Rows from block 8, named by matrix and row number. Rows with one number belong to one attention dimension. Each number is 128 + 32 x the weight over its row's rms, rounded and kept within 0 to 255. All counts start at 0.
# q: attention query (model.blocks.8.attn.q.weight, 240x256), inputs 86-171
# k: attention key (model.blocks.8.attn.k.weight, 240x256), inputs 86-171
q.165 [128  85  81 150  83 111 118 166 134 135 154 125 122  56 186  93  86 152 123 133 158 120 125 127 121 182 134 138 155 107 138 134 129 119 124 183 106 145 137  52  81 109  75 136 103 104 164 201 183 124 204 115 145 123 119  91 187 139  70 147 111 162  94 138 134 123  84  97 192 141  70 107  90 127 115 116 133 120  94 168  97 115 137 142 103 132]
k.165 [141 120 141  94 171 115  89 136 105 131  59 160 146 127  94 146 159 113 115 114 136 191 139 157  72 122 156 142  58 193  87  86 109 152 160 104 145 104  96 121 129 155  88 131 140  98 115 144 114 121 155  83 117 132 137 133 164  74 152 119 184 142 116 110 108  86  90 133  83  82 146 174 113 145 121 213 150 155 166 128  85 123 110  96 121 142]
q.166 [170 113 111 106 190 179 130 134 158  69 137  87 115 131 114  94 153 157  96 110 157 138 125 122 103 103  80 142 171 128 111 118 105 133 169 165 128 101  93 138 175 123 137  91 152 164 153 143 102 142 118 113 120 137  66 182 113  70 100  78 101 112 108 153 199 101 162 107 120 108 116 174 196  56 143 140  92  91 109  23  38 224 117 148 134 161]
k.166 [139 111 143 113 159  97 115 138 133 148 110 140 144 109 151  85 152  93 168 152 135 126 114 165  99 170  70 100 125  98 143  73 171 101 149 123  94  94 151 121 177 123 142 132  87 108 122  89 160 130 147 152  54  96 162 144 211 138 151 129 119 138 149 172  79  95 175 147 122 178  95  74  70 135  59 138 131 149  73 125 167 177 123 109 164 100]
q.167 [134 131 102 105 154 195 162 155 178 142 109 110 162  96 159 167 175 143 102 104 144 114  90 103 142 162 143 109 162 104 126 173 196 153 120 126  83 105 102 232 181 157 121  81 143 181  86 164 102 120 167 123 131  97 149 122 138 180 139  91  84 147 142 152 157 105 174 106  67 115  82 104 122 105 120 141 117 173  92 141 139 165 133 194 119 140]
k.167 [133 124 184 158 143 101 122 123 106 133 108 168 135 178 152 105 160 164 123  87 125 120  95 164 121 137  97 138 167  35 117 174 166 156 122 159  90 106 147 113  68 120 114 163 117 161  99  90  91 160  75 138 128 128 140  89 152 173  92  25 111  96  59 120 154 128  69 121 106 138 130 115 168 172 123 108 130 151 167  88 101  84 176 137 157 112]
q.168 [126 173 123 103  94  89 116  76 100 138 132 120 126 129 112 121 146 189  63 155 149 156  78 131 157  69 118 125 119 146 179  99 124 170  51 136 157 102 161 155 135 155 139 174 144 119 136 131 110 137 129 137 132 143 112 148 101  82 113 126 141 117 138  81  98 169 212  95 158  71 103 163  94  72 116 180 147 179 137 126 111 108 169  91 167 100]
k.168 [104 137  90 100 111 157 162 140 125 127  83 170 122 111 123 101 113 114 133 149 141  62 122 123 139  92  88  92 118  96 118 151 124 107 132 183 112 143 133 125 112 134 144  99 103 130 136 124 157 134 136 138 166 139 162 185 143 168 128 173 120 148 113 200 140 132  81  92 104 156 165  61 187 108 103 106 165 103 129 172 159 108 132  95 193 119]
q.169 [182 182 130 135  81  86 104  79  96 171 104 121  70 150  84 100  72 135  75  80 113 196 136 113 175 130 125  93 137 165  83 128  69 177 138 140 183 119 176 114 123  89 153 100  78  95 153  93  98 157 120 139 125 129 135 171  98 126 127 125 125 148 134  67 179 146 167 136 157 127 126 103 148  91 117  99 187 149 117 164 108 126 150 131 150 164]
k.169 [160 106 175  87 116 231 134  56 110 107 143  59 162 123 134 182 132 182  68 143 100 171 109  96 137 101 104  89 116 160 217 103 145 131 130 155 169 169 102  59  68 103 118 108 155 105 104 179 162 164 100 151 142 146 129 114 170 135 115 156 136 171 140 151 127 162 153 114 167 119 116 160 122 115  98 139 132  89  79  50 122 168 107 144 154  98]
q.170 [120 143 191  97 141 125  98 116 155 128 136 120 174 117 160 120  93  83 116 103 137  99 154 129 158 163 182 109  63 137 136 149  88  95 177 127 116 106 112 164 162 102 124 172 157 126 154 115 112 119 135 100 139 124 163 100 161 126  96 188  89 142  77 144  79 157 106  76 143 109 184 106 134 130 143  86 179 143 143 105 145  64 165 129 172 142]
k.170 [ 74 176 159 106 123  96  95 113 118 134 117 183 145  69 153 131 141 192  92  95 187 133  95 180 148 158 203  93  85 145 146 160  39  79 106 103 156 115  95 109 127 109  94 126 157 112 101 176 156 130  73 182 164 177 139 113 116 146  72 120 135 132 107  81 121 137 153 136 130 132 108 102  62 154 133 126 133 128  58 186 133 150 141 117 117 130]
q.171 [117 134 141 147 162  79 114 132 181 142 137  74 167 118 116 142 131 127 149 109 108 126 129 142 165 152  42 164 117 114 169 109  86 140 150  83 197 126 165 141 107 131 124 165 142 153 128 153 201 103 122 145 158 158 121 149 211 123 137 168 175 134 115 135 146 102 122 151  24 101 104 173 128  93  90 141 127 124 144 153  84 134 102  97 158 175]
k.171 [180 126 145 141 116  89 158 169 128 120  77 138 155  62 135 116  84  75 219 128 175 122 123 104  89 136 178 152 128 141  99  98 134 155 142  95 110 212 166 118 130 101 160  86 155  99 128 107  88 134 131 127 171  60 171 156 140  63 145 108 169 116 154  89 138 105  88 140 119 171 132 105 132 106 182 144  65 104 150 132 137 176 137  87 164 105]
q.172 [170 175 155  96  88 103 189  90 127 139 134 151 142 182 118 126 163 133  91 145 115  94  86 134 155 102 195 151 115 195 135 144 121 161  71 157 206 123 144 146  60 104 176 108 169 109 141  77  47 156 128 130 173 143 187 127 157 176 156 114 173 119  96 114  76 139 129 150 149  91 149  85  58 126 118 117 113 141 179 179 125 152 139 162 123 110]
k.172 [146 149 117  98 145 197 196  79 173  75 217  95 156 109 161 142 136 135 140 131 136 118  92 156 160 133 105 169 107 138 110 176 115 113 145 119 165 150 134 123 116 123 120 129 125  59 159 122 133 105 108 132 108 113 107 134 113 182 141 145  81 131 118 131 159 130 176 147 144 152 136 123 181 112 139  64  96 126 137 192 138 115 106 121 102 185]
q.173 [110 165 154 173 107 156 149 178  95 151  81 135 109  66 133  54 115 162 130  87  76 206 128 126 107 151 126 117 105  59 141 148 175 127  81 112 135 116 153 141 165 159  92 126  55  93 114 112 136 139 172 140 116 112 132  51 102 145 124  80 168 128 116 177 151 103 172 167 169 174  99 119 148  99 122  93 155 135  39 107 161 102  90 121  89 149]
k.173 [152 110 148 146 131 160 116 103 149  96 127  96 159 156  93 213 159 104  25 106  80 106 124  83 150  66 123  68  85 139 182 175 134 164  93 139 124 117 174 157  61 142 102 105 155 127  77  88 121 167 109 133 116  60 148 112 138 187 118 103  85 133 119 122 147 137 122 137  84  98 133 108 110 122 137 133 172 184 132  36 122 146 103 179 123 132]
q.174 [181 110 167 101 104 148 172 154 170 143 149  79 136 153 143 120 140 185 134 116 142 131 122 142  45 121 126 102 156  91  86 155 128 169 133  95 128 148 106 102 157 141 135 165 172  65  75 138 144  95 160 108  89 108  65  97 116 103 128 107 126 118 108 177 117  84 129 155  68 129 145 204 113 197 116 137 124 138  95  86 143 135 138 139 122 113]
k.174 [140 110 111 183 130 181 113 163 113  95 106 140 143 142  86 101  86 169 185 134  68  98 118 111 126 137 133 213 114  57 151  83  84 110 100 132  69 136 121 132  84 150 151 126 153 133 126 131 134 110 152 149 128 130 146 124  65  82 105 139 131 103 185  75 119 140 135 184 173 153 107 118 142  98 110 127 143 125 181 155 133 117 101 121 101 162]
q.175 [108 137  82 176 134 121 116 132  82 185 119  99 123 185 108  99 115 130 211 169  95 132  68 154  96 116  92 123 146  93  79 124 109  97 181 125 117 124 129  93  82 180 146 128 161 131 133 120 107  89 100 144 181 147  80  80 100 146 120  95 118 126 133 132 143 148 138 154 175 153  81 120 109 173 151  94 131 119 146 149 130 153 106 139 163 130]
k.175 [147 117 112 114 127 166 143  90 200 161 156  88 138 152 130 141 101 140 107  98 138 133 154  84 127  92 117 170 152 124  97  60 159 136 125 113  81 116  45 106 134  83 111  99 122 155 155 104 109 160 162  34 151 179 176 150  93  96 153 148 135 150 119 162 129  76 140 104  99 129 114 183 143 131  67 158 172 116 205 160 129 125 129 154  93  95]
q.176 [110 133  82 118 167  74 142 162  87  96 110 115  72 130 130 136 102 181 104 142  91 118 160 114 116  76  82 107 106 164 190 132 103 178 146 162 154 103  83 136  65  58  93 182  99 133 128 148  83 123 116 180 139 150 195 187  77 117 139 148 152 103 249 124 145  97 155 108 127 104 149 122 125  55 106 154 188 134 175 124  84  98  79 149 123 147]
k.176 [150 150 115  67 105  77 139 129 126 103 150 102 126  84 148 191 132 133 142 154 152 209 144 128  95 151 141  47 206 186 189 113 128 109 151 145 146 164 134 126 147 137 134  94 151 113 116 163 142 133 193 162 153  84 127 113 194 170  78 170 147 164 182 164 113 130 128 112 111 114 135 165  88 164 162 138 135  81 102 131 140 123 137 121 107 100]
q.177 [ 55 126 189 126 115 148  58 133  96  73 149 102 159 135  94  97 164  91 140 118 128 134 138 146 187 100 114 138 143 133 161  95 167 155  99 145  77 157 159 177 126 167 112  87 125 149 112 167 108 164 161 111  73 131  56 118  95 124 103 168 116 137  84 115 110  98 119 178  98 135 145  91 156 129 138 129  72 129  95 150 139 202 141 182 107 191]
k.177 [144  76  99 169 176 125  91 157 146 164 103  67 136 156 145  75 124 111 155  86 119 132 141 105  91 177 171 112 141 109  70 127 185 112 158  95 174 112 118 130 168  93 108 143  79 126 124 110 184 190 148 147  97 110 103 150  95 122 128 118 105 125 109 155  98  77 135 104 168 116 150 126 118  91 151 142 128 128 141  76 154 113 119 142 163  99]
q.178 [148 121 126 137 138 141 172 167 173 137  91  83  91 109 153 135 124 125 127 146 168  83 122  82 152 147  86 112 131 127 109 128 126 147  62 113 136 143 125 112 106  76  74 143  71 162  86 177 110  72 153 156 166 108 200 150 132  93  98 147 125 136 142 125 114 109 153  93 117 138 169  92 133 121  99 141 128 102 140 120 115 123 143 145 199 101]
k.178 [166  95 178  91  85 132  64 183  70 127 142  97 164 146 135 123 106 139 124 124 129 198  81 164  92 120 122 118 145 183 129 121  76 177  93 103 117 127  86 119  84 140 149 159 120 131  87 185 109 105 119 138  85 137 121 125 108 129 126 128 102 100 167  92  91 158 163 188 128 127 183 132 146 167 123 170 105 143  69 143 121  86 151 127 127 158]
q.179 [119 110 103 169 156 140 114 141 129  86 125 113 151 168 162 123  69 139 143  97 102 106  65 177 103 152  65 131 129 163 155 146 141 123 185 132 124 150  75 181 139 175 104  96 123 119 130  66 144  71 104 108 186 105 141 162 151 122 136 141  95  81 152 136 136 156 127  74 114 189 163  73 148 116 138 116 120 114 141  90 149 135 128 147 151 115]
k.179 [133 164 129 121 156 171 126 148  95 141 169 128 109 105 116 117 130 122 173 105 102 176 121 139 115  84 107  84 137 161 136  80 134 167 115  89 127 114 137 150 157 136 154 149 128 152 118 141  79  66 163  68 109 100 133  89 123 170 137 169 115 140 143  93  82 153 163 143 143 143 115 121 118 132 159 125  59 108 149 173 137 163 127 152  88 145]
q.180 [119 131 144 120 112 133 190  81 128 143 126 211 165 179 154 140 167 123 104 132 107 121 106 162 145 173 131 121 136 163  97 102 166 118 138 153 109 158 201  94 177 102 196 126 153 143  96 147  87 148  77 147  78 162 151  91 136 140 170 152 139  92 112 134 162 142 205 112  81 122 100 107  70 145 126 138 155 167 161 163 182 165 151 114 126 132]
k.180 [109 161  76 130 163 124 134 155 125 144 133 142  93 129 151  93 117 166 144 179  96  87 151 187 147 122  80  99 126  68 185 200  79 104  24  91 119 117  77 154 153 100 199 122 108 121 167 184 188 120 132 124 160 107 151 116 122 116 130 148 115 139 106 127 115 135 133  81 131 132 148  79 163 124 172  66 181 124 161 178 132 155 119 125 146 133]
q.181 [172 141 147 110 122 169 120 119 123  99 135 114 106 201 122 161 192 140 130 163 117  78 122 144 124 138 109 128 145 133  83 154 175 105 115 113 124 119 116 110 161  78 165 110 159 127 138 117 109 151  74 192 120 150  96 139 133 119 157  90 152 142  80  72 107 147 120 128 124 133 131 177 115  82 160 115  63 104 169  76 108 113  89 176 165 115]
k.181 [132  80 101 192  69  88 133 138 196 110 151 149 129 133 146 101 141 160 163 169  91 102 120 123 140 115 105 187 102  69 122  97 204 165 104 128  65 165 111 144 125 138 137 150 156 136  94 134  96  93 119 109 112 107 152  70 151  82 161 145 104  59  66 136 200 129 174 153 128 141 178 135 145 111 113 107 112 128 179 131 137 116  98 111  96 130]
q.182 [127  92 151 124 120 124 126 154 155 119 165  97 136  99 125 138 128 147 152  90  69 119 130  81  46 124 117 102  95 146 207 109 139  81 165 129 133 107 128  89 186  37 122 174 133 126  95 124 211  82  90 126 119 147 176 169 117  56 130 111 169 100 152 150 115 167 140  94 137 159 119 201 105 129 133 140 128  80  88 112 129 125 141 102 131 146]
k.182 [112 106 121 124  92  73 155 167 139 109  80 158 159  46  96 123 102 116 161 166 169 169  98 141 109 144 181 154 119  56 133 119 103  97  75 164 111 113 110 160 175 158  96 130 167 150 124 149 119 162 113 130 190  89 140  85  94 140 108 160 120 119 167 121 114 106 122 171 164 195  96  58 137 170 163 105 155 157 115 140 126  95 119 120 117 176]
q.183 [146 130  84 149 142 142 139 151  68 111 147 119 130 179 119  98 116 161 171 152 102 142 126 157 150 118  86 132 114 138 170 115 164 126 132 122 131  48 120 149 160 125 123 157 101 144 166  55 156  63 107 124 125 103 181 154 151 115 178 138  54 126 146 144 116  81  75 134 170 133 154 112 110 175 140  89 165 119 169 106 138  68 136 113 141 127]
k.183 [104 193  99 109 105  86 122 117 125 168 165 105 118 133 150 129 117 109  83 130 116  92 195  92 143  79 132 162 135 157 125 112 131  90  70 121 108 152 137 223 121 141 134 103 130 144  88 108  97 120 137 131 163 196 136  96  79 120  87 178 177  83  75 154 119  97 146 135 116 120 154 135 123 123 155 114  85  72 130 142 133  86 130 180  90 155]